From a checkpoint of a small image-text matching model: fusion encoder width 256.
Rows from block 7 of the image encoder of a small image-text matching model, named by matrix and row number. Rows with one number belong to one neuron. Each number is 128 + 32 x the weight over its row's rms, rounded and kept within 0 to 255. All counts start at 0.
After each neuron's rows are labels from the 100 images, of 14976, where the neuron reaches its highest value: "strongest on" is what is common among them. Only what is clearly more common there than usual is listed. The data: rendered dice on a table. In brackets: how many of the 100.
# fc1: MLP up (encoder.blocks.7.mlp.fc1.weight, 1280x320), inputs 107-213
# fc2: MLP down (encoder.blocks.7.mlp.fc2.weight, 320x1280, transposed), outputs 107-213

fc1.613 [140 166 111 131 157  69 168 125 195 108 123 119 149 100 149 138 126 165 158 101 125 136 105 130 119 112 223 159 177 106  95  89 125 140 153  92 156 152  87 192 173  92 167 157 118 149  83  66  99  92 162 145 187  97  91 116 126 104 118 100 163 128 154 112  89  85  91 156 120 115 164 153  65 141 168 154  94 146 165 175 154 154 105 127 145  92 107 145 167 125 125 111  99 138 120 150 137  65 124 173 138 113  90  95 136 148  91]
fc2.613 [123  60 121 140 117  89 140 166  82  65 150 157 129  83 168 102 173  94 147 100 166  70 157  82 118 107 148 143 166 138 124 116 173 104 159 191 128 175  81  93 109  95 135 117 101 122 119 133 141  88 160 167 117 111 150 137  95 164  58 126 107 133 120 145 103  91  91 132 110 115  65 106 139 142  90 104 141 209 100 150 125 133 126  98  86 100  86 100 130 123 133 134 107 111 170 144 167 139 119  98 143 160 128 151  71 139 142]
strongest on: orange die (35)

fc1.28 [142 138 184 160 152 159 116 132 196 175 115  96 113 151 143  86  86 161 129 170 173 134 143 157 163 190 128 136 126 119 164 140  75 124  95 126 102 146 112 106  71  81 118 177 159 143 176 128 114 119 121 114  99 126 145  70 145  90 142 107 130 129 147  21 142 112 131 109 146 206 115 133 197 142 168 136 134 194 176 154 144 145 123  91 139 120 123 144 157 120 138 177 147 150 122 124 137 105 112 101 115 126 147 166 109 100 108]
fc2.28 [161 158 124 141 123 116 137 134  97  85 113 160 104  71 104 166 133 123 114 109 105 176 148 117 169 116 138 105 169 142 110 102 145 152 141  86 106 169 194 160 113 148 155 133 130 169 152 182 110 132 149 128 101 125  69 152 145 118 110 135 162 162 106 139  30  93 145  61 142 123 162 137 117 159 147 196 146 204 148 127 163  75 108 139 140 121 114 126  91 132 160 143 133  87 117 193  49  94  55 136 135 161 122 159  67 127 167]
strongest on: orange die (42)

fc1.78 [176 170  82 151 105 170 118 126 135 104 158 136  80 133 108 156 126 105  91 161 101  95 145 167 152 143 159 161  70  84 101 152 136 206 168 163  64  83 158 134 123 145 176 163 115  75  76 134 147 130 109 155 125  92 127 134 104 122 136 138 100 138 108 206  85 115 149 187 139 136  79  75 108 116  91  81 126 120 113 133 192  82 198 153 163  94 146 153 121 144 132 115 154 123 138 146  66 123 145 113 134 156  64 120 114 135 129]
fc2.78 [143 105 128 124 119 140 133 163 187 119 112  92 128 147 176 111 124 153 157 145  97 143 120 123 102 131  44 158 224 181  99 128 126 131 117 197 120 120  74 135 111 141 134 192 132 143 106  54 117 179 115 146 144 159 149 115 141 100  98 172 132  90 116  65 156 131 136  98 197 128 103 114 184 103 118 111 114 151 134  43 107 141 131 152 155 153 119 155 149 201 134 180 160 147 121  98 110 132 116 161 156  95 181 113 120 127 163]
strongest on: orange die (36)

fc1.235 [ 81 116 105  75  95 133 143 105 137 110 139 128  80  88 138 141 118 117 109 110 134 147 102 146 175 112 135  60 153 142 158 126 125 154  84 151 153 102 118 134 138 159  86 120 198 131 139 133  75  55 120 196 114  95 115 133 145 160 123 162  83 156 171 139 134  82 132 117 128 116 126 115 112 140 169 153  43 157 119  97 126  88  71 127  90 103 145  97 154  95 144 160  99  97 161 141 163 118 126 140 115 117 182  86 100 146 139]
fc2.235 [ 99 142 121 146 138 136 113 180  57 126 141 134  56  80 102 123 127  78 142 130 113 121 151  78 138 148 145 100 129  89 140 132 183  93 124 116  76 108 171 123 156 156 136 111 151 117 139 110 147 121 171 148 126 122  58 159 151 123 123 124  95 149 192 151 175 173  71 109  55 170  74 182 181 119 133 103 222  97  94 104 211 114 137  95 120  79 115 135 152 158 165  97 131 138 122  87 111 161 130 131  95 150 103 146 147  80  67]
strongest on: dice: three (67); purple die (57)

fc1.499 [121 118 186 144 139  77  91  88 179 127 191 130  99 148 153 130  92 175 147 108 153  92 144 147 140 127 140 124 126 165 147 109 143 108 109 119 134 174  95 120 142 134 141 146  86 175  74 138  89 129 123 162 124 114 133 142 104  96 100 147 128 112 187 102 145  87 146 136  54  77 115  77  78 179 137 122 136 150 151  97 122  93 144 113 127 126 147 155 148 105 171 123 140 125 107 161  92  46 149  88  88 164 140 174  94 143  86]
fc2.499 [154 118  97 119 111 122 106 173  31  91 115 119 130 153 101 154 150  95 103 138 130 140 152  93 138  99 189 107 161 136 171  91 140  98 104 131  99  72 174 120 156 162 131 147 110 142 152  69 120 171 109 150 113 100 115 124 133 162  96 112  94 160 111 149  81 159 165 165  81 151  96 146  94 126  99 119 178  97  80 155 143 128  40  80 145 109 172 120 154 134 158 105  78 112 109 104 120 109 123 120 156 131 128  98 138 132 185]
strongest on: blue die (68)

fc1.357 [113 111 145 119  93 141 103 146 193 158 119 101 153 158 121 155 208 167 156  56 145 185 155 164 155 133  73  86 179 117 124 134 131 107 107 156  98 124 103 133 150  99 101 132 142 197 170 134 140  87 106 101 104 121 134 157 119  71 103 131 157 131 123  89 164  90 167 114  80 152 179 146 173 159 105 156 106  87 118  84 114 199 122 125 151 111 158 130 144 128 112 203 173 141 119 126 217  87 108 146 122  99 170 114 132 132 109]
fc2.357 [136  78 120 105  81 136 142 158 114 102 144 148 165 169 207 100 102 135 162 120 152 107 119 107  93 155  78 110 145 110 173  93  64 120 159 137 157  94 152  90  92 150 116 140 128 138 143 162 142  97 124 181  79  82 105 120 134 132 102 121 106 138 162 124 118 117 151 154  82 106 151 120  74 121 139 109 159 153 132 139 103 179 118 146 133 129 148 126 101 126  53 101 121 110 126 142 129 102 118  72  72 151 170 158 130 174 148]
strongest on: green die (70); teal die (41)

fc1.456 [124 124 128  92 108  80 139 101  97 128  78 128 150 160  97 120 153 157 172 158 126 136 125 111 142 108  87 143 105 146 142  91 127 123 157 115 178  84 148 130 140  86 117 132 128 137 126 103 147  56 104 106 163 186 133 119 122 106 106 120 129 102 128 162 197 144 113 163 157 192 135 114 173 146  96 103 168 126 129 135 108 142 113 110 177  96 139 113 141 132  97 141 167 128 104 134 119  90 132 105 179 150 116 145 121 141 141]
fc2.456 [ 90 136 117 122 101 151  49 129 103 123 127 150 120 130 103 101  85 125 115 131 123  61 124 131 128 135 145  79 131  83 131 126 164 150 133  93  86 150 144 119 139 132 139 103 144 150 125 144 197 117 101 178 117 114 173  83 103 155 112 121 161 150  95 100  97  88 135 126 100 143 167  60 139 145  86 130 196 167 207  85 100 132  60 161 131 117 149 167 128 184 128 120 110 149 170 152 161  79 132 122  72 122 123 140 153 120 117]
strongest on: yellow die (45); orange die (38)

fc1.330 [129 142 176 118 137 141 122 114  76 106 137 132  95 117  63 109 133 160 179 114 157 196  81 113 193 146 139 107 137  78 149 136 104 128 121 139 147 167 143 123 184 116 147 176 158 180 130 112 131 128 109 156  91 160 135 143 151 174 124 133 118 133 145 183 141 102 161 145 129  78 120 107  94 126 132  91 189 102 136 130 112 140 115 115 130 161 131 183 116 175  98 135 106 120 115 200 166 108 134 173 182  78  86  59  87 113 120]
fc2.330 [160 109 118 112 153  66 147 150 113 109 131 148 226 120 137 163 163 151 124 114 111 176 172 160 135 168 178 125 112 127 140 106 198 121 118 167  73  99 146 113 155 111 127 129 133 155 160  92 201 164 108 120  86  90 144 129 140  96 144 108 111 125 156 117 129  95 138 107 102  91 144 119 188 152 175 173 163 160 152 151 118  99 157 126 140 136 112 120 126 123 145  94 115 158 107 153 128 135 123 125  53  87 170  90  56 132 145]
strongest on: yellow die (38)

fc1.202 [120 143 175 153  65 123 155 110  11 149 131 118 105  89 123 143 114 131 136 189 119 126 137 117 135 118 141 119  92 168 137 122 105  44  84 135 127 145 101 109 110 152 107 135 147 146  86  75 171 133 119 121 101 127 127 170 153 129 111 154 142 125 133 164 181  63 130  89 163  47 112 145  96 121 136 174 185 130  76 145 135 123  94 135 110 124  85 157 147  71 196 164 157 107 153 169 128 106 133  69 138 173 181 159 113 138 138]
fc2.202 [126 117 144 162 110 120 149 119  98 172 101  92 163 173 152 113 102 142  81 140  77 140 135 133 144 147  90 129 110  91 118  98 149  85 160 137 117 223 125 124 109 112 143 138 116 114 129  96 177 153 106 187 147 135 123 138 135 108 156  94 105 101  77 108 143 180  90  82 178 136  87 178 147 110  66 130 165 139 117 159 125 130  79 120 130 101  79 109  97 134  89 102 189 116  95 103 176  34 110 202 143 141 181 127 144 153 161]
strongest on: blue die (40)

fc1.723 [135 110 155 137 123 158 157 114 151 181 108  79 170 162  88 162  88 119 123 174 126  97 139 152 166 100 119 114 102 143  66 105  94 149 145 186 135 123  70 109  99 179  75 168 118 155 108 126 154  40 116 162 114 111 153 132 117  75 114 194 155  84  99 101 154  85 108 139 145 123 120  75 152 103  51  87 140 158 184 134  88 105 122 102 106 136 127 148  90 124 149 122 144 143 148 145  60 151 110 137 101 170 195  91 152 116  99]
fc2.723 [ 95 163 126 140 101 174 152 151 159 114 172 135 105 114 125  36 140 161 106 127 157 108  71 129 127 114 109  91 162 180 166 134 140 137 121  92 126 106 107 125 131  92 109 135 137 132 159 122 146 126 145 146 134 138  87  94 112 149 142 127 139 122 112 108 201 146  60  93 146 164 112 158 141 111 123  87 145 132  67 109 103 134  45 114 120 142  99  86  75 146 101 145 147 122 125 126 120  65 160 132  96 157 109 136  84  99 209]
strongest on: yellow die (38); blue die (36)

fc1.16 [140 169 105  90 127 102  89 166 141 131  93 221  61 112 100 142 102 152 141 134 112 162 124 150 130  50 111  80  99 133 145 144 137 105 142 129 168 195 142 113 166  77 125 160 130 177 113 113 200 124  84  75  99  84 101 153 127 129  69 172 170  86 139 207  69  82 111 105 150 186 110 168 184 164 110 144 113 110 108 123 131 107 128 127 129 103 188 138 145 158 146 102 175 122 132 161 174 188 106 158 158 116 155  87 142 117  86]
fc2.16 [ 79  65 183 121  90 115 137 121 136  82 114 131 149 141 195 139 195 168 153 117 173  84  82 110  82 137 158 138 174 143 148 143 133 181 122 168 104  99  93 157  47  62 120 103 156 143  39 120 129 166  81 117 113 148  72 154 165  67 150 112 161 120  76 172 150 170 147 164 105  76 123 123 113 139  91 141 104 105 102 166 142 142 140 163 109 108  62 129  78 102  67 134 184 134 141 139  61 128 121 110 139 151 187  68 129 155 163]
strongest on: yellow die (41)

fc1.689 [135  87 167  99 110 141 130 115  89  46 131 179 120 111 123 149  91 112 108 130 166 120 126 182 169  68  99 115 145 181 117 107 186 119 105  95  95 106 121 109 139  96 170 129 104 114 171 138 166  92 138  84  81 112 150 166  99 112  81 156 175  66 108 176 137 145 105 115 122 133 119 165 102 118 170  77 154 132  86 102 133 184 143 111  60 141  91  89 120 164  95 147 188 124 160 125 173 150 147 202 154  90  70  40  97 106 177]
fc2.689 [156  62 107 176 126 144 185 115 117 145 152 125 144 126  88 121  79 121 121 142 117 135 115 141 103 155 141 118 128 110  98 102 127  68 112 173 102 118  56 103 130 134 164 135 128  93 157 101 103  66 108 142 103 164 134  75 152 128 135 100 120 146 135 133 114  90 132 105  60  64 102 152 171 152  86 100 113 145 121 110 128 123 109 135 128 112 172 142 150 127 151 165 159 143 118 147 134 128 120 101 129 118 150 115 142 128 114]
strongest on: dice: three (67); orange die (39)

fc1.83 [110 153 111 118 122  93  94 125  94 147 102 104 137 128 145 126  90 115 143 125 162 117 127 115 137 111 142  79  80 169 124 179 196 108 108 145  17 140 125 109 126 107 117  92 163 198 135 155 145 115  89  95  78 132 141 107 143 107 109 120  91  91 133 121 107  63 169 142 157 156 143 166  88 118 184 122  38 147 113 150 189 157 138 159  76 130 147 129 121 123 135 134 161 159 120 161 152 116 173  85 113  69 153 108 168 144 102]
fc2.83 [157 143 108 109 124 116 121  78  56  87 202 127 169  99 101 174  99  68 140 119  79 174 171 113 153 107  84 129  94 122 144 103 154 103 123  97 128  69 149 176  98 198 126 146 114 161 134  89 106 157 148 138 134  79 135 118 108 108 184 132 129 143 129 156 123 134 122 161 142 109 174 145 132 113 121 180 232 162  80 112 145 147 141 156  88  92 102  95 135 153 133 144 167 112 112 120  50 152  90 101 117 100  96 117 107 154 138]
strongest on: black die (35)

fc1.522 [ 99  92 174 159 104  97 131 147 103 127 112 112 114 105  91 151  90 132 153 180 162 112 157  94 166 141 160 161 123 160 145  96 149 132  54  84 124  99 115 186 148  87  74 146 145  94 122  91 211  87 116 102 155 170 136 131 141 147  94 131 152  87 123 111 134  95  47 127 158  94 175  88  96  93 148 110  88 146 129 153 137 125 136 149 111 119 122  76 144 144 197 157 168  88  97 107 164 126  70 168 174 182 113  88  86 153 114]
fc2.522 [216 196 131 150 147 135 139 118 166 126 128 147 164 111 106 131 103  78 150 111 107 115 149 126 122  71  50  81 154 144 102 148 144 206 130 158 134 119 162  98 128 134 138 106  75 149 143 123 173  77  99 186 123 117 101 158 159 124  90 117 124 116 120  77 169 110 120 176 139 187 137 114 107 124 109  39 226 131 157 181 124 179  49  80 162 164 127 128  82 132 158 110 122  90 116 104 159 143 144 135  84 138 102 118  84 150 121]
strongest on: yellow die (35)

fc1.507 [157 125 120 126  54  94 168 181 195 140 106 146 138 167 149 157 145 181 146 160 152 130 188 103 156  80 123 133 138 169 111 135  84 132 133 119 140 207 147 174 107 119 177  90 185  94 177  98 113 124 142 155 120 128 134 126 100 149 157 124  54 123 189 142  82  83 175 122 116 101 105 120 152 135 100  49 124 111 132 160  85  86 169 149 127 125 132 121 155  88 134 138 149  89  95 146 162  57  91 124 121 149 156 129 108 189 147]
fc2.507 [147 139 123 128  84 117  89 121 132 127 124 155  94 145 145  78 108 199 166 136 147 134 117 140  79 181 170 101 116  63  87 115 154 126 116 106  59 162  46 156 176  95 170  79 116 172 130  89 184 161 143 127 172  81 158 165 137 133 156 141  72 117 128 147 112 133 163 112 131 126  46 137 111 135 183  98 183 126 108  89 132 179 183 102 139 156 180 137  97 108 113 127 140 127 127  97 150 166 159 141 146 111 159 186 129 102  99]
strongest on: teal die (45); green die (39); blue die (38)

fc1.664 [161 158 142 145 149 106  75 118  77 118 114 146 132 139  88 102 105 157 100 124 129 140  92 139 117  39  81 108 147 123  88  97 107  81 104 186 147 175 177 102 159  73 157 125 106 145 112  67 149 137 155 128 133 142 115 115 118 117 113  88 179 127 173 185 103 112 127 166  97 149 174 174  94 110 117 150 187  99 160  78 149  86 140  93  85  85  72 181 179 155 110 164 135 117  68 129 140 148 110 170  53 161 124 115 100 117 124]
fc2.664 [ 51  93  79 142 102  70 114 106 177 135 138 182 114 160 195 142 113  90 128 178 164 107 140  82 114 187 208 126  73 111 110  83 134 121 127 147 111 152 118 112 168  39 122 134 129 145  96 113 135 136 131 138 116  58 180  98 137 141 122 156 129 127 107 106 141 131 105 119  86 131 118  97 104 146  94 142  22 121 149 131 107 132 185 165  74 130 173  42 178 110  59 120 207 113  61 161 127 136 113 108 111  83  95 133 122 223 131]
strongest on: dice: three (63); green die (34)

fc1.356 [ 82 110  59 133  85 166 156 105 140 167 120 151 135 160 129  96  96 177 120 124 162  79 147 109 140 165 134  37 135 168 108 121  47 119 118 140 105 122 174  80 123 123  91 144 142 199 119 123 115  23 188 154  92 120 155 115 114 123 121 135 128 134 144 211 167 115 174 115 160 150 144 142 131 138 149 112  58 173 113 188 157 116  95  66  62 135 163 137 158  78 148  71 118 109 150 107 118  52 117 151  96 118 141  96 101 194 156]
fc2.356 [134 167  93 136 112 158 185  53 110 115 137 159 121 155 196 152 149 115  95 102 145  56 165 118 158 117 109 209 162 145 145 112 129 116 151 139 123 110 170 147  84 108 137 151 112 166 120 193 116 141 146 101 113 133  61 107 155  77 121 114 137 105 119 129 157 157  90 127 107 117 117 135 128 135 109 100 200 163  89 134 123 145 170 107 154 108  76 125 184 172 106 163 148 117 121 108 159 144 150 134 158 213 151 188 106 210 139]
strongest on: dice: three (61); orange die (38)

fc1.366 [ 88 178 153 116  75  83 140 127 119 131 153 165 149  51 151 143  80 140 101 165 108 161  92  69  98 139 204 118 153 141 133 121 123 163 145  93 199  88 160 109  89 102 116 130 151 153 151 119  94  75  98 122 149 172 124  88  98  84  91 158 108 124 131 187 160 152  85 101  77  84  99  70 156 117 179   3 136 100 128 108 135  66 158 144 145 134 150 171 119 121 135 111  73  89 128 177 196 111  91  99  88 146 151  83 193 125  98]
fc2.366 [126  92 142 116 145 100 119  67 144 108 115 149 112  95 132 177 123 159  39 181 112 129 140 156 118 175 143  93  75 125 109 181 114 116 134 131 101 138 144  78 152 136 138 113 129  91 135 103  97 151 104 155 172 189 123 159 113 128 157 131 138 122 210 134  66 134  99 182 143 128  63 128 163 122 147 111 212 173  97 172  81 157 106 144  90 105 107 109  83  77 176 115 107 141 138   0  85 139  84  98 131  15  75 114 117 121 126]
strongest on: dice: three (61); black die (35)

fc1.237 [ 89 102 123 129 118 124 140 169 116 168 133 111  90 129 149 133  91 145 145  84 120 220  75 157 196 173 123 146 124 117 118 172 152 145 138 146  82 158 141  79 162  90 169 160 117 108 107 164 127  61  91 140 154 143 118 134 128 123 123 143 133  81 149 141 121 184  99 117  93 133 111 144 168  87  93  96 213 189 108  89 140 199 130  58 140  86 111 125 177  82 155 172 108 102 137 118  78 110 107 153 141 198 101 124  91 159  86]
fc2.237 [118 128 155 134 174 141 165 177 145  97 117  88 214 129 185 180 105 145 149 123 145 170 137 197 105  97 125 166 112 124 135  87  54 127 144 158  76  82 181 141  97 160 115 144 130 161 144 106 107 115 161 144 120 142 194 138 120 119  86 125 118 109 141 158 162 145  76 190 201  98 245 168 155 144 126 108 106 109 125 153 112  84 132 131 162 160 106  70 173 124 113 157 157  83 119 163  94  97 131 189 106  64 125 112 123 150 127]
strongest on: teal die (38)

fc1.423 [179 168 104  70 119 143 145 147  77 159  92 103  96  97 140 128 180 143  97 128 109 109 106  75 137 203  96 157 211 101 132 108 143 132 168  94  86 125 103 140 118 117 141 123  99  76  93 174 122 135 138  88 141 132 130 115  80 101 161 147 106 176 147 143 166 143  35 100  63 101 105 132  31 129 144 134 182  85 110 158 162 157 136  82 114  80 127 159 108 132  86 133 129 123 146 133 129  90 127 149 109 113 147 104 161  91  64]
fc2.423 [161  38 139 173 105 111 106 112  85 134 139 114 172 122 137 103 106 138 118 156 112 157 164 153 136  87 139 145  85 174 167 160 138 164 141 222 141 167 133 106 183 132 127 148 178  96 127 111  78  99 149 130 134 132 148 139 129 119 143  96  92  62 110 158 153 188 163 101 179  88  73  81 138 131 110 166 112 123 102 153 119 125 112  99 126  70 119 106 142  86  99 172 116 127 140 114 139 122 128 126 172  93 150 181 126  67 142]
strongest on: green die (47); teal die (36)

fc1.761 [124 158  44 112 101 145  85 159 142 106 146 104 110 108 118  93 121 149 116 139 120 115 153 109  95 111  90 105  84 166  67 160 179 145 107 153 187 122 136 168 186 197 162 118 164 127 111 195 102 175 104 108 105  95 112 146 154 137 141 171 112 119 138 154 151 176 135 155 107 162 176 111 153 133 101 141  81 151  97 145 111 174 178 154 121  94 139  87 124 170 114 154 211  71 127  92 170 116 123 105 110 154 153  47 152 106 176]
fc2.761 [130 169 107 138 130 102 129  58 135 100 103 134 131 160 114 176  59 174  85 143 132 118 107 132  93 114 101 132 137  95 112 134 114 175 104 145 132 100 114 112 152  38 119  78 178 142 174 145  98  98 149  91 163 114 107 146 162 130 132  90 127 145  52 194 152 121 138  78 169  96 182  81 148 123 159  85 202 141 111  76 119 140  66 142 132 150 148 155 117  93 166 147  41 145 165 142 121 106 150 114 158  72 166  87 109  85  88]
strongest on: grey die (47)

fc1.579 [114 125 127 165 154 145 143 108 106  96 111 137 133 121 130 124 118 130 167  92 156 206 102 136 157 133  91  99 168 106 119 129  77 158 171 143 132 109 143  98  90 133 121 109 163  61 106 119 139 208  94 126 143 241 139 114 145 119 141 176 117  81 198 172 132 158  90 224 158 131 160 125 143  64 129  89 138 183 164 110 100 123  83 139 167 170 168 159 112  79 115 156 146 138 148 119 113  91 108  89 128 191  82 157 113 120  84]
fc2.579 [ 96 149 129  87 122 123 141 170 182 118 122 135 163 196 136 136  92 125 152 102 136 117 130 146 162  94 157 125 124 133  68 119 140 170 164 146 113  85 200 124 188  70 102 106 116  64 162  81 111 122  91  73 126 153 152 153 142 149  98 157 188 110 136 143  99  76 128  77 178  85 113 180 131 144 156 125 108 101 117 178 152  85 142 131 116 166 126 128 182 186 145 154 166 118 112 127 111 188 139 110  92  99  98 130 148  91 132]
strongest on: green die (80)

fc1.617 [177 151 143 157 154 190  76 125 100  95 147 119 133 127 121 146 138 109 156  98 144 144 132 121  97 105  86 138 149 145 112 129 149 143 118 155 127 119 106 105 127  72 120 176  92 123 159 106 123 141 157  87 164 104  92 122 157 127 104 101 160 140 137 174 143 119 136 176 109 218  66 119  74 110 188 128 158  93 148 143 167 103 129 128  99  90 126 143 155 149 202 147 101 101 119 158 100  89 208 135  43 147 169 170 139 120 129]
fc2.617 [ 76 126  83 116 149 117 127 152 110 111 106  77  56 175  93 154 109 136 164 138 117 180 100 109 128 102 114 140 115 123  95 125  74 137 126 171 125  61 124 138 129 101 133  96 103  66  86 119 163 147 142 143 113 156 146 112 141 100  69 109  93 161  30 163  33 129 151  84 125 123 100 150 147 120 110 104 149 128 129 125 133  65 104 144 180 138 201 140  81 171 146 125 207 130 131 124 109 147 118 177 116  85 124  82 116 171 134]
strongest on: orange die (50); yellow die (44)

fc1.403 [ 97 153 165 115 132 123 152 133 170 157 155  51 137  81 166 202 129 128 186 186 123 138 130 138 168  95 134 114 115 114  80 162 113 153 153 106 111 137  87  84 118 119 142  68  94 162  92 122 137 141 109 108  97  86 137 140 123 151 152 137  98 134 164 168 111 157 120 144 117 124  97 109 119 147 113 159 136 141 162 155  93 148 112  86 103  81 132 120 176 120 137  87 133 112 152  47 156  92 121  94 159 168 116 149 159 167 174]
fc2.403 [166 142 111 149 157 162 114 173 135 128 146 162  85 112 157 127 111 105 161  82 154 117 141 144 120  85  88 159 144 108  70 102 143 163 121 117 161 123  83  89  96  81 104 160 118 157  88  95 143 126 134 158 109 131 126 158 140 153 107 139 144 134  98 100 100  74 206 169 137 104 119 118 106 159  80 127 103 101 164 132 148 125 139 106 154 144 152 127  74 105 156  85  88 141 143 195 155  96 130 132  95 109 119 111 100 160 104]
strongest on: green die (53); teal die (50)

fc1.683 [112 168  93 147 127 134 127 161  86 128 164  96 172  93 140 121 148 135 100 122 124 148 163  73 191 136 120  60 139 109 107 159 159 129  90 121 137 139 106 167 134 112 161 142  98  90 100 104 156 119 124 115  90  97  52  82 113  93  80 161 147  96 126 140 126 165  84 188 147  60 125 104 129 148 150 184  80 152 108 127 128 140 120 121 105 112 136 127 175 139 169 112 132  83 139 123 109  98  87 138 163 109 114 147 128  69 166]
fc2.683 [102 167 151 160 134 152  53 158 168  78 126 119  74 131 131 100 110 126 199 142 113 169 119 133  51 173  86 124 204 178 114 114 153 105 131 113 176 121 111  92 134 151  89  36 109 161 116  87 126 171  82 109 162 108 176 120 174 122 111 159 181 101 116 180 117 147 138  61 140 165  74 176 134 148 104  74 177 140  88 146 140  65 116 113 155  97 158 133 109 127 114 110 159 123 187 148 165 151 148 158 111  51  91 109  75 159 170]
strongest on: dice: three (65)

fc1.597 [ 99 148 166 158 110  79 144 118 101 168 108 111 115 140  99 165 115 164 125 130  89  74 161  93  71  99 121 120  84 122 171 204 110 140 133 142  90 165  69  97 180  59 136 152 148 139 116 124  59  92  92 131 163 106 165 170 197 105  99 147  63 144 146 152 106 137 121 136 142 153 101 166 126 101 119 108 173 124 138  81 174 113 104  85 117 114 152 166 182  81 134 108 186 122 101 117 213 128  76 130  35 150 200 112 148 149 133]
fc2.597 [152 168 124 121 160 142 160 151 205 131 143 169 139 124 132 112  85 189 107 113 147 135 157 127 159 115 128 149 107 106 111 140  93 105 198  88 130 121 180 155 106 181 124 126 120  58 122 108 160  89 109 165 144 155 129 182 141 138 113 115 122 158  82 204 154  99 124 128 169  95 179 118 128 148 147 127  82 148 114 105 102 167 173 109 117 163 168 161 176 193 172 140 159 141 124 134  99 117 144  92 188 154 132 150 118  99 117]
strongest on: green die (49)

fc1.402 [ 72 170  97 159 116  90 100 139 130  41 147 137 112 155  96 161 125 101 128 139 156 123 189 172 142 200 180 128 172 137 106 108  94  99 175 176 108 125 121 165 129 108 120 142 121 111 151 117 173 179 135 121 156 129 105 119 105 130  95  42 109 131  71  95 120  99 136 192 107 108 129 105 107 141 156 138 134  45  73  96  98 117 117 119 129 175 116 106  74 160  84  87 136 147 114 150 150  51  92 182 154 140 168 108 162 133  59]
fc2.402 [156  53 178 178  74 192 143 149  90 118 156 118 116 109 125 112 188  92 122 104 221 121 132 123 123 154 169 120 101 147 148 129 182 109 147  72 147  72 156 116 123 115 175 174 107  76 143 106 102 187 171 133 131 131 106 109 122 208 149  82 125 120  92 149 117 131 150 140 141 119 136 175 100 170 173  83  58 111 179  95 137 127 113 103  81 109 148 140 187  59 127 125  95 149 137 129 165 119 125 175 133 175  94 140 184 128 170]
strongest on: grey die (35)

fc1.679 [121 108  98 181 114 136  96 101 123 154 161 137 120  97 169 147 130 149 127 108 114 115  91  93 103  98 134 127 111 157 104  73 125 115 104 169 141 120 156 129 123 172 170 108 158 173  59 121 131 113 115 151 155  46 143 114 154 178 155 135 130 116 157 104  72 119 168 113  94 150 142  99 134 145 142 152 167 155 138  60  76 109  92  98  98  98 138 118  94 150 177 149 154 139 175  93 121  83 189 119 173 110 114 127 182 163 102]
fc2.679 [ 82 106 147 131 117 170 126 160 218  94 119 143 156  92 126 130 158 175  91 149  91 153 142  86 144 111 134 143 120 129 160 128 149 134  89  81 111 121 154  99 108 153 127 163 123 123 175 141 182 172 113 106  95  62 105 130 132 164 151 128 140 105  94 128 117 127 177 180 146 151 151 112 178 127  62 137  98 142 132 125 138  96 117 136 124 128 151 132 161 110 113 147 126 159  79 126 137 109 138 154 197 105 145 137 141 170 136]
strongest on: black die (36)

fc1.117 [227  89 178 116 172 131 154 140 196 117 147 114 133  84 173 124 113  91 135 148 138  77 119 129 167 121 149 144 112 162 121 106 107  95 111 174  99  98 150 106  82  70 109 125  79 159 142 151 149  86 135  89 167 161 129 172 175 157 118 142 116 163 132  89 127  68 194 112 123 187 162 213 118 222 125 175 100 179 167 139  49 121 125 104 146 116 150 132 151 161 138 172 118 146 121 174  68  82 124 142 157 125 153 126 111  83 136]
fc2.117 [ 80 141 128 160 113  58 124 128 128 160  82 107  97 162 154  84 127 210 103 125 170 146 105  87 172 113 137 149  96 123 122  71 179 100  89 142 127 145 139 189 176 131 138 175 123 175 159 133 147 164 136 125 112 174  97 134 120 165  88 172  86 129 102 201  81 122 103 103  99  81 150 141 168  92 142 106 119 100 102 115 167 114 101  89 132 123 156 144 106 171  48 140  93 141  90 130 138 122 122 133  58 105 155 111 157 134 111]
strongest on: blue die (98)

fc1.115 [194  79 132 166 125 140 116  86 139 157 112 152 107 165 126 121 138 101 108 102 150 100 132 142 125 122 122 123 171 151  96 196 111 144  91 144 113 160 144  97  80  93  65 117 140 162 143 112 155 104 132 120 147 126 160 119 176 167 153 152  67 143 124 125 110 125 170 110 132 173 100 188 123  80 161 129  73  92 129 187 162 126  79  78  93 133 165 139 164 139 193 133 168 153 108 199 127  84 102 147 111 118 120 116 142 116  96]
fc2.115 [136 102 116 137 123 112 137 172 180 128 141 119 173 137 123 111 140 111  84 155 128 128  52 107 137 187  66 171  77  86 171 154 151 116  80 125 156  99 129 148 122 144 125  93 132 117 157 149 135 211 124  91 131 167 121 144 157 179  90 171 138 149 161 132 110 142 194 151 136 116 165 168 110 126 132 158 173 164  97 193 104 157 175 146  91 101  95 123  65  95 115 118 171 167 147 150 136 110 145 152 200 110 109  95 176 143 103]
strongest on: dice: three (63)